config.toml
arch = "vit"
model = "segmentation model"
dataset = "coloured fractals of 300 iterated function systems on busy backdrops"
norm = "rmsnorm"
norm_position = "sandwich"
activation = "swiglu"
fused_qkv = false
bias = "all"
qk_norm = false
parallel_block = false
lr = 0.002
nesterov = true
adamw_lr_other_params = 0.0025
lr_schedule = "poly"
warmup_steps = 280
Rows from block 9, named by matrix and row number. Rows with one number belong to one neuron. Each number is 128 + 32 x the weight over the matrix's rms, rounded and kept within 0 to 255. All counts start at 0.
# gate: MLP gate (model.blocks.9.mlp.gate.weight, 768x256), inputs 0-85
# fc1: MLP up (model.blocks.9.mlp.fc1.weight, 768x256), inputs 0-85
# fc2: MLP down (model.blocks.9.mlp.fc2.weight, 256x768, transposed), outputs 0-85
gate.369 [133 109 114 198 105 121 158 149 113 189 179 119 114 159 171 140  71 158 112 180 109  76 161 168 107 124 145  83 133 133 109 208 104 145 179 158 171 156 126 146  82 113 214 105 145 120 117 164  80 121  83 168 110 143 150  64 152 165 123 140 107 142  92 192  27 192 120  92 106 198  69 163 112 111 104 153   0  90 134  93 162 109  76  75 167 163]
gate.370 [129 141 118 106 128 126 118 135 118 121 118 132 131 124 126 117 133 130 133 121 122 130 120 121 131 137 114 128 113 131 130 144 136 130 149 136 131 145 129 134 137 141 129 133 120 131 130 117 136 143 149 135 128 123 144 124 130 138 137 139 119 125 134 135 122 139 137 124 136 119 125 130 135 127 127 127  98 138 127 118 120 111 140 132 134 129]
gate.371 [158 122 147 141 153 101 119 124 111 118 165 115 139 183 174 131 146 124 113 128 147 107  97 107 115 131 154 133 113  85 130 152 127 148 169 116 139 144 112 143 111 102  74 190 106 118 133 138 169 143 135 133 124  96 158 104 107 114 132 180  91 109 131 106 125 130 123 139 104  94 100 113 144 152 132 129 184 115  95 118 111 121 142  90 130 131]
gate.372 [115 106 166 115 127 139 177 129 110 111 153 143 208 168 100 142 147 179 127 123 114 103 141 102 147 147 117  51 120 125 117 118 151 104 133 116 101 123  93  57  88 108 159 157 182 104  89  40 155 148  62 139 116 160  80 117 106 195 106 138  95 132 149 113  86 112 122 135 127 134 129 209  88 192 137  93 173 108 186 114 113 147  70 180 143 122]
gate.373 [ 95  71 136  61 146  71 149  71 120 113 158 110 151  81 126 117  33 113  85 129  36 175 110 166 119 212  53  45 124 119 165 143  93  66 117 172 207 186 171  71 125  97 180 137 150 171 119 133 134 163  53 247 128 193  80  57  50 130 134  76  39  83 107 159 122 125 151  78 120  72 134  93 156 151 109  82 111 158  63  19 183 117 133   0 150 196]
gate.374 [151 117 105 135 124 121 127 123 128 141 135 116 127 138 114 124 128 117 125 129 133 119 113 119 133 137 132 139 114 149 123 103 124 125 129 159 115 132 129 124 115 136 134 109 120 128 124 126 120 129 134 145 123 143 129 148 119 140 127 143 103 129 143 150 144 118 125 126 108 133 147 113 150 153 118 118 112 123 115 111 144 127 155 108 123 134]
gate.375 [153 116 128 105 121 142 133 128 128 123  79 121 103  84 183 149 131 104 156 192 100 147 139 125 138 151 108 148 139 145 160 114 129  80 106 120 106 159 132 135 124  99 123 148 131  87 107 142 109 152 157 127 106 168 130 104 170 145 126 178 150 171  90 118  91 141 146 165 118 109 153 138 125  57 105 182 153 126 149 140 139 109 114 146 118 119]
gate.376 [124 133 125 128 132 163 120 133 151 102 133 131 173 122 134 111 114 149 149  99 153 133 114 153 118 141 134 133 127 148  94 161  98 137 114 109 106 135 107 131 131 117 116 132 138 116 118 140 116 119 146  97 135  93 155 143 129 111 136 163 117 131 125 132 157 151 153 144 128 107 126 114 148 118  96 157 102 132 111 143  96  92 141 149 128 143]
gate.377 [129 130 139 109 133 151 133 123 154 119 128 149 147 124 117 112 130 130 140 146 133 142 135 133 134 113  92 153 113 122 124 107 142 107 111 139 117 135 119 125 107 129 132 117 134 153 116 112 114 129 115 138 144 109 149 154 104 124 115 137 129  91 154 142 116 102 129 131 143 131 126 116 113 127 132 120 119 107 112 128 138 121 130 133 125 146]
gate.378 [125 153 120 183 177 142 177 127 109 143 119 100 126 125 141 156 186 184  89 118 186  77 105 187 164  91 154 100 117 170 161  95 167 141 108 138 103 131 201 125 118 100 121  95 104  86 105 162 176 122 112 141 144 111  60 166 111 129 165 152 135 149 145 110 135 135  96  92 121 157 127 136 171 107 172 111 146 137 111  97 190 144 124 154 141 142]
gate.379 [101 157 151 166 253 138 141 141 124 133 148 129 147 144 116 121 187 209 103 107  21 117 108  57 126 101  83 101 154  28 150  98 186 140 124 115 139 149  95 171  94 200 120 152 179 166 137  62 165 202  41 135 142 147 110 151  80 142 160 122 114 101  89  63  88 165 105  64 121 122 110 198 114 174  84 106 143 165  79 124 101 151  99 128 163 147]
gate.380 [ 68  99 132 139  82  92 162  83 140 170 128 158 127 119 111 150  77 161 151 131 171 101 163 134  93 120 109  95 172 174 107 132 147 128 148 161 106  95 112 133 121 165 223  54 145 141 144 113  51  72 105 138 147  93 103 161 135 170 118 122  34 105 109 129 164 184 118 113 182  81 166 108 133  52  95  79  66 141 141 160 102 125 174 101 170 160]
gate.381 [121 155 123 143 149  95 110 141 140 122 130 152 139 139 114 123 122 119  89 125 142 131  94 143 124 144 116 137 156  92 135 133 153 148 176 143 107 137 143 116 110 132 124 116 129 121 126 127 140 116  92 151 150 108 129 104  85 143 113 135 131 145 125 134 126  96 114 132 115 140 132 143 132 159  87 157 147 133 144 118 115 102 121  98  97 132]
gate.382 [112 113 134 138 125 140  83 145 109 115 141 123 120 113 105 155 112 138 166 127 121 144 121 120 112 156 143 133 151 132 129 120 143 141 121 165 127 122 140 119 136 105 119 101 127 101 131 149 143 143 108 108 123 117 104 107 112 157 138 114 116 107 135 100 140 115 120 119 153 120 136 119 130 141 146 124 127 131 144 132 131 118 171 110 134 109]
gate.383 [134 126 128 126 124 108 129 126 126 121 137 138 117 109 109 138 130 118 148 124 113 129 127 135 118 126 129 122 123 129 124 122 122 110 139 137 127 105 127 140 123 129 142 137 140 123 132 122 136 123 117 122 138 133 109 143 131 124 148 136 130 122 111 144 134 139 133 139 126 124 127 127 134 114 139 143 116 123 111 157 122 129 131 127 115 131]
gate.384 [129 124 120 105 120 132 145 126 128 116 144 131 113 153 136 136 105 126 134 107 137 132 125 119 127 125 137 130 144  98 101 119  90 130 105 131 147 162 130 116 147 147 129 119 151 126 136  96 133 134 112 123 104 136 141 137 151  90 114 100 128 115 124 126 140  88 146 141 141 136 130 132 129 126 130 130 105 125 136 116 126 130 141 122 115 132]
gate.385 [144 152 252 135  90 145 125  55 250 108  81  99 169 130 135 137 135 126 149 118 181  91 116  72 104 154  92  87 162 148   0  85 134 130 119 153 149  79 135  99 157 137  76  73 126 105 145  62  96 171  92 104  72 183 121 113  90 106 121 124  60 149 170 105 126  67 143 165 151 105 145 115 142  72 140 131 103 111  68 106  92 132  84 162 127 202]
gate.386 [ 74  72 107 139 137  80 159 152 131 117 185  93  89 151 154 141 132 137 109 182 127  84 181  87  71  85 102 126 154 135 155 148 120 124  92 135  73  74 138 157 150 126 177 124 141 109  77  61 168 137 167 120 120  95 129 113 136  65 106 166 172 168 130 159 142 169 123 107 131 132  86 120 111 136  97  76  91 169 155 180 143 112 177 138 137 108]
gate.387 [119 117 116 122 152 118 130 113 128 144  78 146 143 117 150 116 128 129 193 115 155 108 124 124 110 130 121 120  96 149  73 137 142 183 108 155  71  78 142  95  93 141 136 105 161 132 114 132 145 109 121 109 187 119 156 111  97 131 163 133 128  74 163 121 132 136 134 149 155 181 129 154 153 135 140  83 149 108 141 119 159 147 152 142 112  94]
gate.388 [136 103 166 140 177 112 125 130 135 122 133 149 147 156 131 123 137 149 134 140 145 139 155 123 111 134 109 130 118 141 123 106 148 157 108 138 161 134 143 150 108 169 116 116 151 139 130  99 121 110 127 140 127 115 160 149 123 118 143 125 104 123 137 132 154 118 123 110 117 127 151 124 132 170 121 141 123 114 158 155 114 116 138 122  96 151]
gate.389 [121 116 102 155 118 145 115 103 126 126 135 132 120 155 123 140 143 112 135 143 149 127 125 152 119 149 143 126 118 115 130 133 155 124 159 135 142 135 125 104 151 162 114 143 171 114 122 135 123 129 129 136 170 125 100 125 127 117 136 156 124 132 125 142 146 123 135 112 128 116 123 138 134 121 107 144 119 136 125 158  95 167 127 120 144 121]
gate.390 [119 139 101 121 170 125 128 114 117 124  83 162 108 122 143  97 137 172 164  82 131 103  68 122 156 115 134 139 168 106 140 117 121 121  83 149 134 157  95 113 110 111 139 112 122 123 127 131 125 129 157  83 118 144 128 121 101  93  95 128 105 130 106 136 102 139 127  82 175  80 192 140 112 131 135 166 103 135 136 140 152 158 106 141  85 143]
gate.391 [130 128 168 169 137 148 131 136 146 147 135  92 101 135 173 143 114 167 140  92 195 146 172 158 137 126 160 131 156 105  96 187 142 104 169 141 125 158 150 172 144 120 113  75  66 108 106 128 177 124 117 164  66 138 136 141 131 127  97 118  94 187 123 138 100 133 137  99 104 165 121 140 145 107 165 102 140 138  88 116 128 163 107 137 111  89]
gate.392 [118 176 133 114 155  88  87 125 109 147 235 138 133 170 126 113 152 150  99  93 145 133  81  85 124 117  76 121 136 160  63 177 210  82  97 161 165 169 164 132 132  87 160  61 116 149 168  86 114 142 115 135 102 153  97  81 125 142 127 140 134 131 146  59 114 109  94 123 125  63 122 103  84 166 100 188 124 136 142 164 113  95 164 183 104 140]
gate.393 [162 148 208 154 100 163 127  89 141 199 162 104 123 186 100  73 186 157 123 145 182  94  72 201 196 168  58 122 105 114 146  71 149 134 127  93 106 120  97 131 101 182 165 106 122  76 215 118 154 124 202 125  96  67  86  98 107 114 127 123  88 123 149  75 103  69 160 106 143  96  99 127 123 162 154 147 115 134 161 112  86 125 132 121  74 176]
gate.394 [ 80 150 128  99  54 151 142  94 131 145 105 147 143  96 122 143 139 104  71 132 150 125 154 156 130 166  65  75 135 115 201 100 179 103 141 112  75 113 184 104  94  86  77 164  82 158 131 148 175 145 145 195 145  83  97  85  99 121 144 128 194 143 168 115  62 116 142 110 138 102 115 158 140 124 123 173 110 113 121 108  82 100 162 125 147 131]
fc1.369 [107 161 128  83 150 143 109 120 182 166  60 175 113 106 113  33 107  53 139 117  99 117  90 173  97  98 181  72 162 101 131 131  79 146 168 124 195 120 182  74  90  91 146 196 114 136 138 136 164 178  66 118 128 174  61 113  86  79 111 144 138 197 158 102  78 120 127 151 134 164 122 179  99 160 109 115 104 110 149 144  95 116 159 138 162 127]
fc1.370 [116 119 134 135 135 121 139 129 122 122 123 126 124 130 105 134 140 131 139 142 142 133 131 118 134 120 125 130 142 119 123 143 129 127 115 129 128 118 125 138 138 118 134 130 137 133 120 124 114 131 120 132 114 124 133 142 138 134 138 133 142 140 131 125 128 134 143 122 122 133 125 113 129 134 116 125 141 122 134 129 138 138 132 129 144 136]
fc1.371 [137 110 120 116 146 121 144 146 149 118 124 113 170 142 142 149 140 113 108  94 103 145 103 116 134 151 152 139 117 101  93 132 120 154 129  88 133 128 101 143 158 111 108 162 116 140 122 116 150 112 110 126 154 116 164  99 119 112  91 173  98 133  96 121 132 133 116 144 116 119 137  92 167 168 199 146 157 140 149 142  95 127 136 146 120 162]
fc1.372 [ 70 105 164 120 101 168 145 112 134  89 108  99 131 131  65 150 138 109 134 148  86 101 133 100 173 109 102 116 176 167 115 121 103 151 105 129 160  91 166  64 108 154 110 155 113 148 168 167  74  99 137 147 123 156 132 113 175 142 109  73 142 182 106 158  81 127  93 118 174 123 130 222 148 135 174 101 139 161  92 103 132 166 140 174 150 190]
fc1.373 [104 175 157 149 118 172 121  90  92 181 100  84 142  71 100  86 190 104  90  94  94 112 101 171 151 154  99 136  21 144  97 113  66 122 110  52 146 128 153 169 141  93 103 178  78 124 138 167  79 119 109 212  75 121 117 179  94 106 113  88 123 112 104  92  83  66 125 139 100 154 107 139 117 157 123 179 121 101 124 107 136 181  94 106 167  96]
fc1.374 [127 134 137 114 116 126 127 127 140 119 128 127 116 137 122 141 128 119 123 109 109 142 137 134 132 119 110 116 117 150 131 126 126 125 128 103 137 136 126 123 143 142 102 155 131 132 115 126 144 138 133 116 111 110 126 129 134 127 138 138 157 128 132 102 115 140 118 141 142 152 123 125 119 143 126 111 122 139 142 152 135 130 119 124 131 117]
fc1.375 [107 157 138 128 121 158 109  91 138 125  98 117  99 134 126 156 171 107 133 102 148 186 149  79 119 160 178 126 106 140  71 177  61 143 111  98 179 110 168 183 119  90 154 145 140 164 131  87 112  58 118 153 133 104 139 122 100 147 114 135 140 151 125 104 115 155  40 145 144 159 135 125 134 194  97 127 128 125 124 135 161 163 163 104 111 117]
fc1.376 [147 117  91 119 127 121 115 124  80 137 135 144 123 149 113 120 121 133 116 107 145 138 146 104 120 158 143 136 150 103 150 119 144 128 140 139 130 126 136 129 134 135 130 116 177 107 144 105 124 135 133 138 135 133 130  99 118 136 155 125 141 113 156 124 109 121  87  89 154 133 170 127 152 104 161 130 129 150 132 118 107 151 123 109 127 135]
fc1.377 [107 135 130 117 101 146 126 154 106 133 141  95 123 135 129 134  94 136 118 116 125 117 128 132 110 145 137 127 125 143 135 115 107 146 131 133 138 116 119 125 133 117 119 128 113 105 141 115 134 135 123 120 113 136 129 113 147 133 141 130 123 146 117 120 123 141 117 139 112 119 118 151 129 128 148 128 151 127 147 150 108 125 123 146 123 136]
fc1.378 [150 126 154 146 132 131 123 121 179 138 103 150 115 160 116 144 133 162  77  89  88 143 140 118 106 102 118 110 139 174 114 137 145 108  85 108 148 192 145 131  53 137 141 110 178 143 129 135 156 124  87 133 135 150 126 131 167 138  89 114 123 175 127 100 118 111  85 162  85 116 225 125 135 114 107  79 194 112  80 135 167 117 181 134 155 179]
fc1.379 [101 132  89 120 117 137 127 108  83 137 134  79 163  82  84 136 151 181 135 113 141 115 173 132 207 142 135 138 119 164 162  90 131 197  85 152  91 102  32 184 140 146  92 150 132 110  83 123 155 142 113  79  94 105  71 161 112 108 148 155 115 115 155 159 134 148 129  98 152 125 157  98  93 153 133 116 135 152 144 112 202 107  96 127 158 154]
fc1.380 [100 114  66 128 119 111  97 134 105 142  78  91 112  96 123 124 159 167 130 137 169 167 139  90 184 125  97 169 183 126 126 151 118 102 176 115 109 113 139 170 139 110  62 139 143 200 243  94 133 162 106 178 115 137 109 102 146  66 211  56 183 151 130  94  87 144 110 103 145 109 139  82 179  89 125 164  75 142 154 127 149  65 204 127 139 163]
fc1.381 [117 137 105 136 157 148 138 148 128 100 128 167 132 146 101 125 113 156 102 147 138 132  91 124 143 146 161  94 113 125 123 141 152 136 188 104 141 134 139 141 119 119 117 111 132 133 109 145 132 136 128 144 121 127 133 120 144 130 130 145 147 135 108 111  85 117 118 135 149 117 140 140 142 131 116 149 148 117 131 111 139 123 139 102 125 119]
fc1.382 [143 128 124 122  82 133  87 144 140 145 144 125 137  93 113 128 150 146 145 148 157 131 119 128 128 112  96 121 100 162 130 129 134 119 141 120 107 139 110 144 122 111  96 141 125 116 119 122 155 131 123 120 126 128 130 131 122 150 116 134 121 109 134 103 149 116 136 123 112 126 144 108 120 131 126 110  89  98 154 154 126 114 117 136 153 128]
fc1.383 [126 126 133 121 125 123 124 147 113 113 130 134 122 119 141 133 110 138 118 126 142 138 105 109 128 128 122 132 130 111 111 136 129 128 126 123 124 121 136 120 123 131 121 136 111 129 110 128 131 124 116 121 126 125 131 109 133 114 118 107 152 133 128 129 127 139 108 134 134 123 124 134 147 126 137 131 135 125 114 114 123 116 144 128 126 116]
fc1.384 [148 143 148 141 132 129  97 122 129 105 116 135 136 118 145 121 138 109 115 125 132 135 130 122 137 115 150 129 142 125 133 131 129 111 120 119 108 141 132 133 165 113 128 148 110 144 132 125 139 111 149 134 141 124 137 108 159 158 121 135 119 135 146 116 124 117 124 127 113 129 116 110 134 145 127 117 114 127 129 125 132 129 131 142 142 161]
fc1.385 [127 107 159 109 202 101 122  80 158 212 139 168 118 163  80  40 167 102  94  87  88 227 210 254  78  68  84 135 147 147 132 174 125 117 160 112 166 191  66 144 192 136 157 160 164 102 137 188 124 113 187 105 145 154 121  88  65 165 132  82 193 144  81 150 142 151 185 120 140 184 135 159 144 130 151 132 157  82 132 194 143 136 122 154  96 109]
fc1.386 [ 99 136 128 189 137  55 105 113 131 139  99  77 118 115 162 152 196 102  93 170 130 110 109  83  77 122  61 107 144 104 111 151 138 113 134 142 131 129 113 183 120 128 168  81 104 127 129 134 176 102 165 132 112 101 153 149  68  89 103 151 149 192 109 126 125 185  97 153  81 144 139  85  68 186  78  81  60 148 176 116 156 102 139  74 103 138]
fc1.387 [113 113 161 163 132 161 125 116 109 126 135 138  77 132 110 130 174 115 132 101 104 130 143 143 103 130 115 128 146 159  94 105 100  95  53  81 137 117 119 205 163 128  95  88 107 102 171 120 126 118 141 133 133 153 138 130 118 140 123 123 118 115 144 122  76 152 141 128 104 157 101 128 104 147 128  98 128 185 102 170 106 179 157 148 187 142]
fc1.388 [123 127 132 144 123 140 123 127 108 134 132 173 104 131 105 144 145 134 129 112 130 124  95 124 138 125 121 145  96  98 117 106 139 144 135 124 136 122 115 127 141  93 138 127 125 103 151 122 160 129 144 151 142 130 133 170 139 114 146 141 146 154 109  77 103 112 115 132 124 145 125 127 113 101 113 149 114 161 149 125 149  95 116 167 149 135]
fc1.389 [132  94 140  97 143 155 179 129 129 167 113 135 104 146 137 161  93 129 132 126 122 109 104 123 115 129  95 151 118 126 154 106 121 135 147 114 133 131 122 124 125 108 124 117 122 150 100 129 114 127 117 117  97 138 152 144 140 118 120 127  97 126 126 101 110 127 122 129 143 136 136 130 125 113 120 147 113 127 137 104 127 117 114 146  74 156]
fc1.390 [141 121 128 119  81 154 128 105 135  99 138  71 119 137 140 109  93  90 125 162 124 118 151 152 106 148  84  59 127 117  75 119 133 117  90 114 155 131 128 120 118 144  90 131 135 115 148 139 102 150 139 166 159 108 169 114 118 129 184  99 138 104 126  66 133  96  92  94 160 181 141 131 146 113 114 117  67 123 182 135 131  91 119 106 158 148]
fc1.391 [154 146 114 135 143 110 166 114 159 102 194 104 120 143 117 151 173  96 139 136 186 101  76 154 140 120 171 136  99 119 157  99 179 197  95 125 106 129 178  97 115 129 120 128 171 160 151 117  68 130 122 111 144 107 115 126 174 128 151 106 109 127 103 141 145 128 134  87 136 124 135 168 109 142 116 111 148 137 153 125 156 166 102 162  97 141]
fc1.392 [ 60 110 115  97 118 134 105 192 150 180 144 124  94 185 124 182 136 111  76  77 164 164 151  59 105 119 107 118  70  88 165 138 106 196 115 111 127 177 148 102 128  97 147 158 129 156 121 160 100 114 123 184 113 140 111 108 129  94 166 118 104  42 118 115 184 164 123 154 137  95 121 135  93 173 158 133 124 159 171 154 140  88 143 158 111 107]
fc1.393 [155 109 109 119 194 148 130 179  73  82  80 171 110 115 196 207  97 105 169 106  97 180 235 135  72 121 194 124 120 100 113 128 105  85 108 160 177 190 162 145 155  76  78  73 108 140 120 108 106 127 117 167 222 177 155 127 152 161 150 220 136 188  91 127 168 197 128 132 103 169 109 142 118  91 143  85 154 129 129 149 178  84 143 131 162 145]
fc1.394 [164  68 162 112 183 151 129 116 122  68 134 124  77 122 188 143  98 109 118 140 131 116 137 147 149 153  82 192  96 110 155 131 128 101 155 163 124 181 106 125 103 128  98 157 167 141 159 168 166 106 180 126 105 147  97 107 144  93 177 103 142 141 149  91 120 116 132 138 128 173 142  79 129 146 117 129  93 159 124 132 145  99 173 155 104 151]
fc2.369 [131 142  84 137  93 169  77 111 103  93  62 204  71 175 153  71  93 136 140 128  96 160 116 119 109 123 111 164 114 161 137 121 146 151 104 109 136 110 120 120 139 172 178  44  50  84  84 122 136  74 103 129 174  83 155 117 151  93 133 135 148 189 136 114 194 111 102  39 188 131 150 186  92 169 144 136  85 137 189 171 168 159 145  89 138 138]
fc2.370 [129 131 130 126 128 138 123 114 123 115 140 130 105 135 121 137 119 141 137 126 129 134 122 100 131 129 132 130 134 127 124 135 121 119 122 131 126 108 126 129 125 136 130 134 116 132 126 142 117 128 120 127 126 117 113 138 127 121 127 124 134 120 135 133 134 120 129 139 113 125 131 128 153 129 106 125 138 125 100 143 114 127 144 118 148 143]
fc2.371 [115 106 109 101  98 129 120 140 124 146 100 143 110  81 114 137 128 127 157 135 130 163  92 107 109 128 149  99 136 181  99 121 155 127 101 167 120  86 114  97  98 144 118 109 141 168 123 130  74  95  88  88 115 115 126 134 134 126 128 106 148 139 134 145  99 132 128 106 148 175 104 124 114 124  88 141 118 130 114 102 120 125 111 157 102  83]
fc2.372 [123 190  94 113 149 149  59 118 141 141  78 165 110 109 151  86 119  81 128 122 140 146 141 126 151 141 199 165 201 102  79 149 134 132 149 109  75 109 170 146 118 192 137  53 118 148 222 211 154 119 120 125 128 101 164 163 173 113 109 133 138 157 153 131 138 143 182 146 168 112 127  89 194  68 111  92 153 110 111  88 152 164 159 216  61 203]
fc2.373 [141 174  88  99  87 161 117 150 101 163 136 172 211 104 143  95  89 139 160 136 169 142 125 159 156 104 147  76 134 133 118 136  67  68 165 196  76  99 155 146 141 103 113 119 152 115  72 135 182 131  90  39 141 106  69 148 114 218 160 230  81 120 214 108 160 129 122  82 125  66 185 102  93 179 118 142  88 166 172 120 105 143 139 165 148 166]
fc2.374 [114 124 125 136 130 133 124 109 125 135 150 129 148 122 151 124 134  93 128 122 107 127 127 125 116 106 129 134 125 135 150 121 129 146 134 119 123 111 125 122 133 105 100 123 141 116 142 131 130 136 132 114 126 127 140 147 105 132 144 130 144 149 114 103 135 129 121 122 160 112 112 128 104 154 119 129 111 139 129 128 119 149 134 123 151 115]
fc2.375 [167 106 124 118 135 159 138 133 118 134 120 131  73  74 135 149 134 146 129 166 100 123  82 101 143 135  94 121 105 146 149 105 149  32 121 156  93 148 114 127 140 137 134 128 106 116 115 129 125 197 106 139 125 191 122 174 115 170 152 113 123  94 134  93 122  90 171 132 142 120 133 124 129  87 153 159  85 119 164 102 106 114 138 130 132  89]
fc2.376 [137 162 176 102 142 166 133 140 154 112 126 153 162 110 147 173 120 149 140 104 128 127 147 175 102 107 128 115  89 138 109 142 138 144 100 126 124 134 132 136 112  95  93 133 122 139 105 152 103 131 161  99  93  80 159 129 130 116 131 169  90  99 142 132 125 155 151 124 127 119 138 136 114  97  98 147 117  97 115 158 136 119 143 123 134 140]
fc2.377 [134 131 114 115 143 139 113 125 111 101 104 128 122 123 132 123 143 130 127 119 142 140 121 159 125 140  94 117 106 135 138 113 133 128 138 139 144 141 130 105  99 129 122 149 137 125  84 116 118 103 139 147 117 131 142 132 125 149 107 119 135 142 138 136 114 126 106 143 125 147 134  97 134 149 140 131 138 122 136 142 129 135 134 113 150 148]
fc2.378 [124 156  96 125  95 134 174 181  95 163  88 192  64 172 151 111 170 154 181 115 103 126 159 109 127 101 108 105 131 181 136  98 167 172 115 114 145 118 189 107 155 144 127  90 144 112 161 137 156 168 112 127 121 175 150 128 105 117 121 154 133 113 159 156  74 104 133 128 135 129 121 121 124 107 120 120  62 146 162 133 156 166 107 115  77 169]
fc2.379 [150  32 135 148 104 175 176 140  89 140  93  81  88  87 115 161 157  84 112  94  96 160 117 195 141 143 170 140  81 132 139 224 208 169 132 178  81  96 138  97  98 188 150 165  91 114 112 133 117 212 116  99 123 117 173 110 123 149  90 186 124 105 144  97 201 107 122 104 166 106 149 109  82 107  98 124 196  76 140 125 109 125  78 122 105  83]
fc2.380 [154 131 102 109 117 144 133 210 120 156 110  78 110 104 121 172  59 104 107 172 122 134  51  54 131 126 140 144 105 131 200  86 124 106 172 154 156 139 151 137 191  60  73  78 189 158 255 129 142 162  81 144  66 122 187 129  68 105  91 184 168 197 115 114  56 105  79 151  73 104 184 154 103 111 151  93 113 126 133 102 158  60 169 149  99 178]
fc2.381 [102 134 124 110 139 102 137 140 140 109 133 147 147 128 149 153 140 102 102 158 143 127 126 121 123 149 133 158 132  98 156 162 130 127 128 136 126 161 129 155 142 117 119 144 109 118  71 131 148 118 114 123 135 145 124 104 135 146 117 123 188 127 132 130 118 107 113 119 133 116 118 122 122 123 130 133 153 118 117 144 134 116 126 109 107 138]
fc2.382 [140 112 123 139 104 129  71 152 113 126 151 156 106 131  98 136 128 131 133 132 127 136 118 131 106 138 127 145 133 123 118 112 110 131 121 154 135 119  96 143 127 117 131 127 142 143 128 118 163 129 108 112 137 102 124 116 133 146 142 129 150  94 106 102 122 131 139 130 137 152 139 136 121 126 129 103 108 121 124 134 124 101 140 163 130 106]
fc2.383 [141 131 132 137 126 142 121 133 109 127 137 119 133 142 150 114 124 147 113 135 142 113 121 119 146 139 124 133 133 118 135 121 140 123 114 100 118 135 128 117 127 122 124 114 122 136 133 129 142 128 128 142 128 130 133 100 129  97 113 120 151 113 141 127 136 121 127 111 139 130 134 131 122 114 122 120 138 128 129 118 121 123 121 133 124 125]
fc2.384 [135 162 123 131 139 122 124 105 116  91 121 122 147 151 142 133 146 118 105 128 151 128 126 135 142 125 139 114 128 114 115 127 151 151 119 137 112 120 106 143 136 122 129 150 133 124 134  90 116 122 129 119 138 113 120 117 153 142 124 119 136 151 133 116 146 107 117 114 124 121 131 128 120 120 138 120 100 115 118 123 133  99 128 134 139 124]
fc2.385 [144 168 125 152 163 100 156 111  97 111 153 112 135 187 173 159 105 134 104 141 122 130 119 111 104 116  99  77 179 113 177 142 163 161 104 160  97 148  97 128 129 102  58  90  88 117 158 142 119 140 164 107 132 137 189 141  93 123 183  71 131 233 149 120  62 160 164  68 150 157 115 167 142 115 139 183 151 202 160  98 192 109 173 108 132 128]
fc2.386 [ 99 100 149  85 201 141 177 204 121 118 172 136 119  99  85 143  47 148 132  76  99 135  65 159  85 157 205 159  66 130 121 133 157 109  53 114  65 159 141 177 159 143  81 191  95 137 214 137  65 154 125 100 150 138 145 180 118 110 203  54  80  85 111 161 137 114 109 123 203 141 139 134 185 177 160 190 118 141 136 105 124 211 132 126 109  90]
fc2.387 [123 130 117 125 114  68 153 114 161 156 101 124 128 163 151 113  94  95 128 161 142 117 130 119 141 133 122  99 103 131  98 134 168 183 129 149 117 119 123  89 113 172 155 126 165 120  82 163 116 135 126 157 137  81 129 118 142 104 121 122 133 126 104 175 183 112 123  96 131 142 163 130 141 149 108 132 117 111 114  62 120  85  81 114  97 148]
fc2.388 [129 130 131 120 124 171 124 108 129 158 146 143 102 142 109 137 140 123 134 116 103 131 116 128 135 126 130 142 110 139 156 152 154 146 120 117 137 125 140 136 134 141 138 158 161 126  97 130 144  88 138 144 158 146 131 140 143 105 144 131 128 101 111 101 105 157 120 125 137 119 152 118 141 123 122 142 112 148 118 130 140 101 156 121 144 132]
fc2.389 [134 102 148 100 134 133 192 159 133 140 139 147  90 127 123 117  93 109 133 121 117 104  97 114 150 139  98 146 147  94 156 101 122 121 129 128 139 141 122 123 117 125 154  93 111 133  82 171 140 145 114 125 162 146 148 123 160 107 117  97  72 114 136 114 125 140  91 102 147 138 108 114 116 109 148 153 143 119 128 128 124  90 134 124 101 161]
fc2.390 [164 163  96 162 169 134 152 192 113 102 149 134 125 114 108 111 139 169 111 136 148 140 113  87 126 161 116 128 135 129 174 159 120  90 156 167 135 164 154 132 136 150 108 157 148  83 178 131 118 114 133 129  98 113  69 141 158 133  75 135 146 170 125 174 156 139 137 177 113 112 154 124 104 124 168 113 172  84 101  57 166 168 108 197 120 146]
fc2.391 [151  78 136 174 166 192 113 133 136 156 148 148 181 114 126 114  98 102 106 116 158  81 138  86 121 170 186  92 151 151 119 150 143 133 161  89 105 162 116 113 129 144 127  97 146 111  85 161  98 159 142 178  98 136 155 126 127 120  84  78 149  73 176 125 141 152 140 116 124 110 110 206 125 176 140 101 134 153 144  81 168 145 158  72 138 174]
fc2.392 [155 200 127 155 127  59 102  96 108 135 110 164 181 142 130  98 130  67  94 113 162  72 118  79  89 109 173 177 155 135 130 156 101 157 107 125 156  89 120 106  98  89 166 138  97 127 112 104 105  98  75 119 124 127 103 132 105 126 177 147 106 157 123  77  93 146 151 124 124 121 107 191  82 117 142 112 101 114 170 165 140 105  99 199 147 165]
fc2.393 [ 99 159 178 139 167  47 117 144 155 130 172 148 119 147 103  65 151  80 112 134 159 103 114 212 125 133 146 140 138  87 208  93 150  88 141 141 146 162 188 128   6 147  82  97  88  97 180 139  96 159 158 157 127 149  61  98 145  82 199 133 223 144 158 146 106 114 140 127 178 125 103 165  44 115 127  85  73  38  84 126 150  87 145 126 109  34]
fc2.394 [155  97  80  66 181 173  95  88 103 160 141 136  87 171 134  58 103 101 140 161 129 140 150  89 121 140 115 102  91 170 156 153 173 134 122 144 134 147 179 128 178 139 136  51 210 168 158  63 103 109 118 123 116 184 177 105 170 109 110  95 155 136 113 122 202 158 152 164  83  92 116 149  74 114 158 110 159 157 133 141 131 175 190  70 110 103]